Weights of a small image classifier.
Model: 0.502M parameters, 32-pixel images, arch mobilenet_v2, norm groupnorm, activation relu, depths [2, 2, 4, 2], widths [24, 40, 72, 128].
Training: adamw at rate 0.0012, 14300 steps, batches of 128, held-out accuracy 100%.
Rows from block 3, named by matrix and row number. Each number is 500 + 25 x the weight over its row's rms, rounded and kept within 0 to 999. All counts start at 0. Numbers have three digits each. After the name is the row's rms in percent of the matrix's.
# convs0: expand pointwise conv (model.blocks.3.convs.0.weight, 160x40x1x1, standardized in use), inputs 0-39
convs0.0 101:496516492450532454513542486525465489496491461470496495498500545504532546458523501498512500484509509507458486478476463496
convs0.1 093:540464469496496491519478517482489509492549540515509452523526530504452539471484526482508470511474492510527479501464493503
convs0.2 106:494509461514491463503505452496537506534522479459507525499483528506493525481463517546478468506471475470533474507465500527
convs0.3 093:514493527490473504504472497513497475489510489505537478512506474444461480525487478492511490516554463489481565448502501504
convs0.4 098:511485506473482521518495492491479438508585535515490479475501466512475537509502502522496493474545486518499492518528488494
convs0.5 097:476522489495496511527509526490483532501562506486525482527535491467521529454480473490526495554543465510511516502486478491
convs0.6 097:496512529538514532550487484491527489497497461502513524499506439517438524531514526490505487512519493440505496496517507511
convs0.7 095:502479515509517490466491510547506459475497528426508502493496470557514522464520540495486511509508515483503472463492494489
convs0.8 106:524531493515494520478512542497514534500534505510507471512506503522479509503494496472525426554539468522464471491521502516
convs0.9 095:510498476427541519517504498531510467505520507510508497529513505464504535491477473485483472442494513519542493526513493532
convs0.10 091:519506454534477488494518517510541484523536473476514509474486552513518516497474512552518487523514461540508474508462512511
convs0.11 105:511493508483495539489479474560510490524552541497499437485528481489485517518498518489494500531484471499521532451494509510
convs0.12 103:533529489483534488486506492498520487462505487500487504507464543460498478499465514478499467499518503492500536460426496461
convs0.13 103:515490524495509483459491452495532520509459437517483512489470497510488518516475527503486502522499448488473478467465538501
convs0.14 099:518540542490567502509518484519504469450501538483516480509481508497500480512512506497508484505530503511492521434526533474
convs0.15 098:492490486504486543445543475542494448481496484500489505533509499509509506500524495495555552482526512496513461523518500512
convs0.16 107:500487498488506551498454459533516467537493540500500441523493524488507485514499522463514473539502538490502527494498513472
convs0.17 103:509518477476488544489505513523494494500519513515542488499498533552487515510500529531505427489477546508504516488444496493
convs0.18 090:490523475510510502486496445526554486493497461494548487443487505482515499490464537497489506480525477502533506487455513477
convs0.19 092:495490476524508499518511533490522525502495503513478471518525501475481492443526522470471477549494461470475446475535522500
convs0.20 099:478479536526507485540488492502506526498490520499421525512550455502470512547531502511516529508506526483498505507481514505
convs0.21 102:511506488504505486503490488522560474514505483479508478454481496477479486436519535520489489512508504462495508505427499469
convs0.22 093:545482540503495512487492529452473557526520481509484507547544477508515478549525495498514520512480507514509512474476485488
convs0.23 096:511489489499479508497492481469504478511503514504544508503488488516476492448467452517455553491516527528498462537545484526
convs0.24 113:529511489506532506474535460517518512519465461499508492476480492490544542491501536479491491506514495546507519469435500477
convs0.25 094:494542495519489529510490435512527503492492458459521512442503495505491505500494515540515507512503442505536480527507511526
convs0.26 095:531531489514505518444493532490499503515486496530523493499476483437514533509484512454473458490493488540529488510490524537
convs0.27 099:526513497489547508482496503507488521475489446453500484507533485515502526455506519454485473521504505491499489494537449547
convs0.28 110:509481597502535512487521491506481481505456529482506505513503483480479457550496508478473522496493470510494494519488494494
convs0.29 096:512500501467498513497506483501491520502523545473508479516480546465529475515458576508514461474522526487525511506476523487
convs0.30 104:494533495452488482515536526498509487486479502496507473527478474520509536492525484563498487472500516474567474487517530482
convs0.31 098:527463510522510494525508484496477533522495477502514527529510465450487460509502449513500517499455484458482533475486465475
convs0.32 102:507476515472477524475474525465475482527548482506530476502520493452472486472523450523521512497512500462511532519508472474
convs0.33 098:453507521504512523485494495492531523472477486484525488496496441508482498513496468511489447503488524518482491499562545543
convs0.34 093:466500497486504558502547498488457502466507538494564505491462512497496513540519517477498508481503533520486505506536492466
convs0.35 097:486510530510455537526520476509504474496532549476493512473529489501479495510518465557489484516523527509478491549540491512
convs0.36 101:491528496468502475501465586508482513499510502533486472532500497451503476467510521503498505514530526489481481500486489551
convs0.37 089:478486464487492549528523493511435475497462543466526484505523489492497474502478523471460463477501495499531487483479500511
convs0.38 098:479501482459484518521444481568488465468486516482494458518519498484504528503464518500447488502504504490532488499483474497
convs0.39 099:513514535486470508490517517493503485498492498479555521493480481456498451495477536488476477476533531474545501472464497460
convs0.40 096:511525451492534494455508486529558511482488460504508514486452514467534531482476507488496508491514481531543500518473510500
convs0.41 094:465477493528472481467504480461488500535534507512499494478522517506496479513475496488557505531507500522471516468509437455
convs0.42 089:507529464463494535501473497528466510454504495497498477505496540512524514491476523510481502495499542471518465528533466557
convs0.43 091:474515479499503498469483507527570474471508502486508453489474502512453553473513479499526518540521495483495472500480508527
convs0.44 094:506494511482510508474471472524506501506502518514479491517508513521457527496526517476493423525506565491495552468510505481
convs0.45 099:527490462465483487509482500541468543514512505538505467533546526538487482480510497505507446526478497478508533510528496506
convs0.46 092:494479502480481537484478465510518472519497503520524468520497511449475486452474533499540513544525470475533540509512505507
convs0.47 096:487497523485549490492521488473461502515501497479520520528551494455556514487502528465552487505525501544516502496505488481
convs0.48 105:534536471498508506459513516512488518509504500481506523518475515498569501474480532521482529499507449518536442513500518506
convs0.49 116:515504524467470461539498517523511495508514524487508485543520407550491501510524514494514504476505500485505489494487521476
convs0.50 089:557489502488475480504479535489510497471471528527512450497505517503474518506565488540498498514490528511482481499468516547
convs0.51 093:512520533470518491505481451535512492486517503515555498517483531478493509491502492516454487479488516518572540516490520478
convs0.52 108:498504486440512480461467470499518498498491513487513472492480518512511474532488485519504526486585489510498532472522516532
convs0.53 104:517537488506530460476497499483501478496493480526538528442483510491496470464500492516496491504502463571534473510481526506
convs0.54 117:465510467550485512503500558497517537501483491529501483510497528520523479499482505502518517546503500435486478480475505455
convs0.55 101:493463514535510511484459519494499466490508505488456510507499474497522489465519477481512561491513554482513447482517513533
convs0.56 099:505532489504493513486507531513481494505501556492503488482501517532506555517469502512486440495460469513473454521506472544
convs0.57 086:549502493474482520490466486545472491514545514501476479521500493478476522485466527474457458503504529497530476517522470469
convs0.58 102:495511504516531514428518464495519540496494474498554520455468484457537538494485508502499477499514484516507518508483498517
convs0.59 100:494503502507524486475510497498522496495529469422550480461472469516504524496463483493534488484477528463518507528474510491
convs0.60 087:486547463429478495495481510504490454460491525512477487496484532491519549493513512499484527525499513506522484522500479543
convs0.61 104:486504520479539503510471479542538427500488523481520479483510483504491489505519522484458507507502521465559488477493470503
convs0.62 087:482466504549486458514541540489479545488470482490472489489522495517533522493511514498505473508530492507427497484497499480
convs0.63 098:494498518476510552484449513472515487493493569512518479510494545519521496488483524463507540518487539491517502510525475476
convs0.64 095:547483545499495499491524474515500481498541453525442483465502469500525482516495499517479527505472552483509470520505515511
convs0.65 118:504527528535513479428529496541517490491529493462515516496505474501535484521515522523521459492507473511501468519483541515
convs0.66 100:524530499486540501487512509521502502474494500467501497522497498471503485519485537468487461488565525526537544459457499479
convs0.67 118:520516485507508527493489515534516473502544499459496511452485514519510494514470511500481442558506523458513469528502496463
convs0.68 112:499514496502489505503526496484501473464518572486484475520514496520519501493541494471513464528559487491496457460508533524
convs0.69 101:513530487494524482495539472526502507489498485466516514482472470504504473477430566476501512468522468518519470512499500483
convs0.70 096:453526507483522496479480493532503523471481463465534490467517451479503500477470520488516503487549481485527488471451509491
convs0.71 095:552502530536512504522504483495489521482523516530519533451509480489522501469471482525474460455496465484524536493479521514
convs0.72 112:517548469497485512483489510491511522466488522507449494502469507484490545501501490471516437447506480489483478466481506535
convs0.73 085:523503507438537477509507505530465485526475491495501509520467496485541496464492509494477521434509497544536512485482496480
convs0.74 091:477499527528528528482520505517497506465530486459496560530472484478520428517472490510518466494509484473493517512506511510
convs0.75 091:478486528557516507524482452510499488515514533451490490470486466478515510475501517512525513474544506519511517520444503527
convs0.76 087:470520504507510499467526451524544473512486496501534461437507507517504526500475519509494509481500460491557494493495537504
convs0.77 099:479475529468499523477464476491525487499490559493524479501518443479462487523508481508502462517545499493536507465498524510
convs0.78 110:515495522505512539479466460515504499528514552531495456507511512484485479497449495452433482527506514498507503501500518486
convs0.79 101:509513455442523512511510528486492544475482493488449506531515519491497494509519489526539468495476542541459503509522502503
convs0.80 103:491454525495484517518522458552508539490454509532490468504522520474513482494511516490448492485496490482510549484467509521
convs0.81 092:487526518520489520453479496493552528537503467518478557480519526532507477539494498491450498532483480501522507498505520520
convs0.82 105:481487523516530491550535462487487499520499485455470546519496510484496476518517477523499524505501508470450484536487450491
convs0.83 095:459521507480553525500493484501488514446461497478505497509491469503523506507499545467503465490546517540501543465488490493
convs0.84 094:508478520493493504455508477501525492528528497508498483515482474497503493539507490484536449483505472490495537449508580501
convs0.85 096:492514493469510531486450482499483516473521556504525439493504518534469522507516509541497514498465491499485484527537533515
convs0.86 098:499558483549533499466506526530492538476495452467508480464472505511476500500494496519516504496510490485500478489514561527
convs0.87 102:517490534456499571486469464475500477529476537475492513498526480517503473533501468511503466490489498498495517549493475494
convs0.88 095:465495529511510497512519481530503493529484471520430508513529526479504466533538471539493500507469493497477507508530450487
convs0.89 096:501493493467496544499472507519493528534469534543516483537475505441500518506463505490477503508507518459515543533522516480
convs0.90 089:526515447518519533460470545516501528475495498488483517501501487494526483503473511470457494488518538476508455463530506530
convs0.91 111:526507495499528484502484494504511527473461490468488513522539512510469519526471530482444429544515486485502504512512517526
convs0.92 097:545508525493532453495502471529530494479470458438502510508470497505520542521524534505467492484491526520502491509479498473
convs0.93 118:497497514520545444513558522514477499533475484482480536531497509465547524487518494512501470497505516524482534494498468474
convs0.94 101:527475528493498489500557530473499534492519511469458536540499529452507486527519490508530478527489506462502515501495470470
convs0.95 112:483490478537495498459545484505493496575503517491518469500500549490481482514494484518489485527534470522497444502509500477
convs0.96 106:542467490466480530490485497528520494468473533516468422512490533479491449510509497494511482530492491484521512515516486490
convs0.97 091:519512528501511454486520510500476483530495495495471533489476531490551512449511470502509490450467483518485517505476534547
convs0.98 101:512535517533489467500519438494521516492470468493552526498509505489490508527478533495508504530508474478506534490449529465
convs0.99 104:487466463508442520446490500485468493512500513529499494515543526503467483495515466533534498518556515496488503490528518511
convs0.100 096:493557438485498521506502511511487460465512514470526479492488513484513513451496497491508509453513519481505485544544512521
convs0.101 100:485486530491464546514514486466502483526585525490520490490528520513497520512500506522513502452464498481509509497518464478
convs0.102 093:522514507512551498507521494471471531502482448490491518513464538448529511496485494500507487518490494477482522570515476485
convs0.103 098:474470505506512535465486490531500504483485491442450484508491465542536466487507536504534545481493520502462493510505501499
convs0.104 100:503525449501566486482499501495505580514436495510512502516502485523517502495478511476461487506505498516513517474487503503
convs0.105 096:539478465463514527503464485467485560489541485512531469521500542471510489506493482494527487517515489528459519519505522503
convs0.106 099:483472504543474481478503498498511538516476492467484481516481497511531420510503513497507534528495449516507490520526518461
convs0.107 101:519523461498480488508491516500509495478511482456479514502503476474539547509508512452469500511519520479540512503545505434
convs0.108 103:485501490488517483513469488498504518497548476445523512529502467501519533437519520511491514501473443540518489521497494472
convs0.109 112:500496536516514492484526507451468544517506462465474542492502536508549496516465492513480478518477483504465512532471498476
convs0.110 096:484464527503527492492504491488477455496464522492438536468497491494513480529509473521501504485534523510480466500499520565
convs0.111 104:481496498538490474518476475522502518504476508447528513536496486505537484447503524458477481517531526515491516507527461460
convs0.112 108:506477550469512490497483482478531470548502516481512540498488476474500454512521456533544534478499482490495528517511518481
convs0.113 102:500538478502524498462540473502537505483450464490483523480436511465512501489496516500486503484517468524521476472474534493
convs0.114 109:497499511492513530495462455533507463460468465469490507485492454499519497451510472508486509449513502519473489532526485484
convs0.115 081:548532505530528502454540505491543511493490477493512509464453478474518461502466516531504514492542481530518514495497520499
convs0.116 106:506527491490486519510460523488520510487518550510519466426513457483459517504519480541505478505477501542513489512507487484
convs0.117 103:497498493543547482509557504506516537519485479498470538514475531525523471522485492503454467529485483504503486511458487469
convs0.118 095:531505496539569492463533471484492546525500479459507508509505481508481488469515520489463508477507460531535509492492504518
convs0.119 111:462505474508474562451493484462500489505544521479510506504480472480543497498508498463545510525530455493496490490507499483
convs0.120 102:471505491495477484529511471507537543489514500516539494494488483523502541476535488478464519481472522501474552513521441485
convs0.121 108:523483519463526503509518516471517470542543536509543496515526494547462517519520508492484471461522502539483516520492484478
convs0.122 099:484486516502502475477526471484468517538534519484494512492520521534513543528513492499454478504495497528460537483530439484
convs0.123 109:510517553535507462489519489495476471511498467492437532531528467505502491502538496492473495472478516477489512504503464457
convs0.124 106:504534472532502517527500487527471507481498467479501498523494493559525497432496511518483487495526538537517507553504503518
convs0.125 088:543488554488494504532493509469483522518524486484489511501502500447490515516508450496538474522505473470493548515483483455
convs0.126 105:498506457529476502497471512478530533505479513516491534523486476485513531537484464471516454526529526476453474465499515515
convs0.127 103:523493494470503531570497515485469463450488485472489529518505520507539452504510524480506512505497484497501519514556487491
convs0.128 102:471510488514518484457502499520533514520531505538446526478493487508504572499506493493482448511496513482462500487483472474
convs0.129 096:513511466529525461513532453474507485491531505498516485473514517496525501460511497564520523510528483489497475544473501461
convs0.130 098:515521469483466476523527526481435528500503497480510447516499546535498492473521528491499503534506511530485460494511472504
convs0.131 105:471465471497479545509463570488526543494496514517489541499471505501503485483505476501532513491513514484498450516488508538
convs0.132 107:495518519536530458525560510502514528484520478478495482532497474482525505499507545504510500542488495513496532503459470450
convs0.133 095:530501554483495499524524518487469486528513471494468531512484475466521450520529475525501497480470522488481529539522467483
convs0.134 092:458515486492473492501483485471511505515501514530534482553509497473510509432515501505528497541507452488510515499554480522
convs0.135 107:495476482480507468498522490501490545523450496541510497534508507510487523540503488487448431514498490486513536487530476495
convs0.136 102:488536482492516476486530481546528517491505483531545486476499496486500526460489544499493505471498493491508532474459561471
convs0.137 095:491500463450470509531505493487486523491528551458519491526531517530480509505532481475454480482477530516475513508511492459
convs0.138 090:508486550506489475534503485473472525462524463489477516510529494503539498494514500472467530487527505480478525483491458440
convs0.139 099:524473529521504487516497521493505504531531483488494534498485491445483488551498507486537475531509538493465543503503509440
convs0.140 114:494526479524545474497495530503477572491482463481479490538485489512509510491506484446444466517502511508513508491497501527
convs0.141 095:526483443462526505470474494482478516529521531530530492504503512485486516527497501485474484486511510501492532508446460445
convs0.142 104:506522493495532453492507479505506484504473505518512517449476498485511523505502540456493541490535521522496512518419491501
convs0.143 101:470500463498523488548488511523425487527502510510485493518513523516513494505500451517528513466480536498484484539498463477
convs0.144 100:493502507523469490494525521471490557559491491515507510470492520486491497507520492549488479491489463494456437523477485506
convs0.145 099:489509517550520496488480510475481554564482467500493524494495496490459491521476502526501482520498482487511461485519519559
convs0.146 105:486459508528511500462493500481516497513491466473497472529493520460514463474468496486522564536532488476497540491532496481
convs0.147 105:486496473539483435478491521513477491488529512490485479480518487556462509509532500500501519511512449525482502507547476526
convs0.148 101:512513490509550479510555494509513537498451491497490550498467521496517529516485516502451463496444510489485510487486515487
convs0.149 101:496481575532517478471494517481505503509505503501496520478509460471467480544498488472496509550501485468516473457496523525
convs0.150 090:480474531443503497499516489474483490538464524515485533515502526511502487510505508490452509491492553482524524499521438473
convs0.151 083:518508518528524521490517478484522515490501496478481517510510533434527495483490504524522522548483442475482534515462491467
convs0.152 105:527486539520487480491496529507489520507500496530462503513507461516486500480553474523508515484438496503521467522514445535
convs0.153 091:489483544555489518461515494482530510465486530483469524476518453488510460483501509517501502513517453498482451495512520519
convs0.154 099:492495499513497498526484499514448432505532499473488484504503525510470472553493484538471486481463471522503519528531512527
convs0.155 113:527495488510499460488529525469477552489513471499493495503500461483484512505503516460524434511505484496438529467494495513
convs0.156 108:528471470440486529521502483530540462465526493505524507508488505475497481483487528508466504525540493529536520507494528465
convs0.157 093:508478497471499522454477534503523453487510553501550472510493478493489526512472481495490465441515520486530507512482507520
convs0.158 104:497500491488531531504484449505494519465486507511508449521508522504518511471524550464481500507489496533575507485522524496
convs0.159 114:519500485469589479486510554491492489499504489440512491500500484522517497515512510502513473472494480525485511497495553515